{"model": "segmentation model", "dataset": "simulated stained blood smears", "train_examples": 97500, "image_size": 48, "crop_scale_min": 0.8, "horizontal_flip": true, "num_classes": 5, "encoder_arch": "resmlp", "encoder_norm": "layernorm", "encoder_norm_position": "pre", "encoder_activation": "gelu", "encoder_mlp_ratio": 4, "encoder_parallel_block": false, "encoder_inner_norm": false, "encoder_patch_size": [8, 8], "encoder_conv_stem": false, "encoder_layers": 10, "encoder_width": 384, "decoder_norm": "batchnorm", "decoder_activation": "elu", "decoder_padding_mode": "reflect", "decoder_widths": [48, 48, 96, 192], "decoder_blocks_per_level": 2, "decoder_block": "basic", "decoder_attention": false, "decoder_upsampling": "nearest_conv", "init": "kaiming_normal", "residual_init": "zero_last", "optimizer": "muon", "muon_scale": "match_rms_adamw", "learning_rate": 0.0045, "momentum": 0.95, "nesterov": true, "orthogonalizer": "newton_schulz_5", "adamw_lr_other_params": 0.0018, "max_grad_norm": 3.0, "ema_decay": 0.99, "sam_rho": 0.1, "max_steps": 5500, "batch_size": 64, "epochs": 3.6, "lr_schedule": "linear", "final_lr_fraction": 0, "warmup_steps": 160, "weight_decay": 0.1, "adamw_weight_decay_other_params": 0}
Rows from block 4 of the encoder, named by matrix and row number. Rows with one number belong to one neuron. Each number is 128 + 24 x the weight over its row's rms, rounded and kept within 0 to 255. All counts start at 0. Numbers have three digits each. After the name is the row's rms in percent of the matrix's.
# fc1: MLP up (encoder.blocks.4.mlp.fc1.weight, 1536x384), inputs 0-95
# fc2: MLP down (encoder.blocks.4.mlp.fc2.weight, 384x1536, transposed), outputs 0-95
fc1.1345 112:114107121101147097113101114115121152102111131141121127130138136158117100137139104156100119135120126137095105177128153123159098124119123079160131128124142091112161139136169104176110146113163139095157127163191136111120106120135144119167112135122140133128086102159123123170105144117121071144
fc1.1346 087:138119109128177108141094122099098119117147145119120154104154112113117140149131096105144105110121136123154145164124146126168113101119130088139131141117108128112115130157116142149131137081180128149156136077088109170083129105137103127125130116119151121152148108133149175166148102126149123094
fc1.1347 110:113102105113130162113112150146114136120134128155144130126111157138122120135124135142083089132142170108124120107154150128126101098139124125148146092098129104095143159085073159097125157085136130136103162120174137144134147144133130083144157130108116140133090113105158130134164130131131097108
fc1.1348 048:155168126140114148134138126135103123113125111177101078094139146069152102170145121175112077135077133119141121125125145171141179100123087141137093097176116151159116124123101091139138105136121078160121116098126127133124164173126126140119185105139149125158143124144143116122105121100148151140
fc1.1349 034:166117122167151113125116122100132116106155123083127152138145132091083108107088107165138152107181163125106097146142110144139117142090085113150089105102117110078086156124084147090129105092126118162151151111108167135151086133136140184103152091185139133145099172107120106156122084157135089122
fc1.1350 122:080122095114092123090082143158131122126112142102098101084143120098118146169154094119191104146142135129116167091144171123106117085152149119176130089096105146158151160126110157141177177132124131138088152126100121164140149140115131059070176134109116092084132137141092159096138148114131123083
fc1.1351 065:090099136105115150126085134166149147137105110123099122122143132159119171105129146050131074119085162179135094159145151132143152107141114165121138135177125088141134147122118139124057134150135131116132170153147142115112151152146167103144143088137153131149120121098144162179193133122164148104
fc1.1352 082:143123128090110131158145116132127097129140116126100138126159135126100098068127107163145140125173115111140126154121082111083109121124112123115152139094138126099108147099139096074095162094159124135112139170171104109142093163142103126174080141139132186144133150156124152100107119106136158115
fc1.1353 109:130159143099103120107137150122124106088142161135149167129102141160136125143139100135112124127105132131153143142115112094145110141128168161137093128119127099118122123112126130167128155115121113151099144111121084128136134122136139116112114123129155147119141121153174129134123094113129140132
fc1.1354 122:165126130132104117135110140133132103129104095109165100079131151115132140173131129069106118100156095137154174072125175096114135193162134093135098177135136092126110156146126157147142080165096105142111116142147133115118108154143118090100080151121140142132092101113122115150144102122112143142
fc1.1355 091:155127137103142156114134154108135081074177092139157125148124125151120104185110136109146097167143124135135092146117147150138129123163176133104058149106129117127162129154115197126137125094085151121135116137131108129157102107133172116092141134140089140127143118123171137115114098101142140130
fc1.1356 094:131126108152126166172147111070116159096088135137102146113116114115120150124144106100158155137142146137114155152096147087131123092117154129118123144132171120120102139150134099163093134145136137115140129128164118120116101113145140102091081152116098191134106113084138134092161135117130163104
fc2.1345 108:105137181143089148147080140133160122077133118097115133134117146091148145120141139145129147104117112137178158104125131132121112125157088136146133130102130164124061172114139134117129159094158135123127109124123117134142137105157173125116124177130110106121132129135129159114169130109141157124
fc2.1346 084:135162156123116173119136147139125109115137097133126188115159079165138167090137099128134130160129127122098151151089146153093117137153129072122112118107137149090140151132108128118117120109119174114152132115138107161119160114070150092088117118158138118144149114120119116137144123139149137138
fc2.1347 107:117136131138103164154107115146125147114124113173135158148111119133115143102119153143137136093136126118154139154098098113183145108090095188176096149131099159073139112138157124101121160142147148162156109136096109111154142171118165145103134116112121144174119166139122163118085101133107099139
fc2.1348 049:132135104094140101160168144117114105094155093113119117110108131145112153154142145139136146125139119096116141067127111155136114156126144086105121116110149120175104131134069170130109143098138102124100108114179160134128142173095108145140134140136168125132156142148108109158092120151114118134
fc2.1349 040:146138176096140123109086071147091147105103115128124143089095134131140099153175136074142126158116122175114162110099141131152158122145157114119101089151110105151092180107160125108081067129112131093125099114156142097134134132106111155065156111107093156156115122125133089118147134113167076111
fc2.1350 128:100165099176101117139120181131096132130125099139124146109090151109117149116109102149122137134121148129144090137119102121102096139131080112153107177109150145086140084070136166154110136085104087115128116069158163137151141108147103130105118128118158121112111118084134124117107124161147117146
fc2.1351 060:167097131121152155102144121172136078092166116166102182171103132161122142164135139135154141133142121126132152164136119162096122162124125167159135121152142146156088124163124082119114144169092136137111098148119134110113092127139103139119080193142106091140129125128113141131127109134141092137
fc2.1352 085:168151119126147068144153113178170128166168132120129159094127145115142114143091097156142144134108125109130113134136097108136095138101125113119138175132080156090143202117096149134114115115146133161099139138116121126159130108116093141117126117113132119109084127166129135115154069128105140124
fc2.1353 113:106162126137132129147131146114145132119137126084116160134130107081193180123111100166126093134127126118127156152133116125084128093132106119114121111072158132122137107116140151107109116124130079105100135144142137083141109114131144104150178117123125121147165137179142125122120138176129116087
fc2.1354 125:140167161106118160140141101133171123175142126114165152125141174131137160144103142189100128141152157065114090157111110131123106118134148107136146080109097129145127109140106152155144119127114118155082084156136094106130141139196074091134122147149113094143137141113149134122100091115154132108
fc2.1355 089:121129128112098137126093080125120120107132141107166148095065134144105111125139120085171154141138114146109150122144150113120164146120116108083129128114111117165146144168167134141107126138088092144128170126151110092135105147126112142146147149145144095102133103128117158141189136142099110144
fc2.1356 097:114146152131121148148132125130121150154121061093116141128118080133143140131108139126138134130129146113116133132128132161132127091104130152124139148110104118129139134106132142110136117132090117088101124142164128115110133147143080100127053097173124092127119113135109135119100179150127069119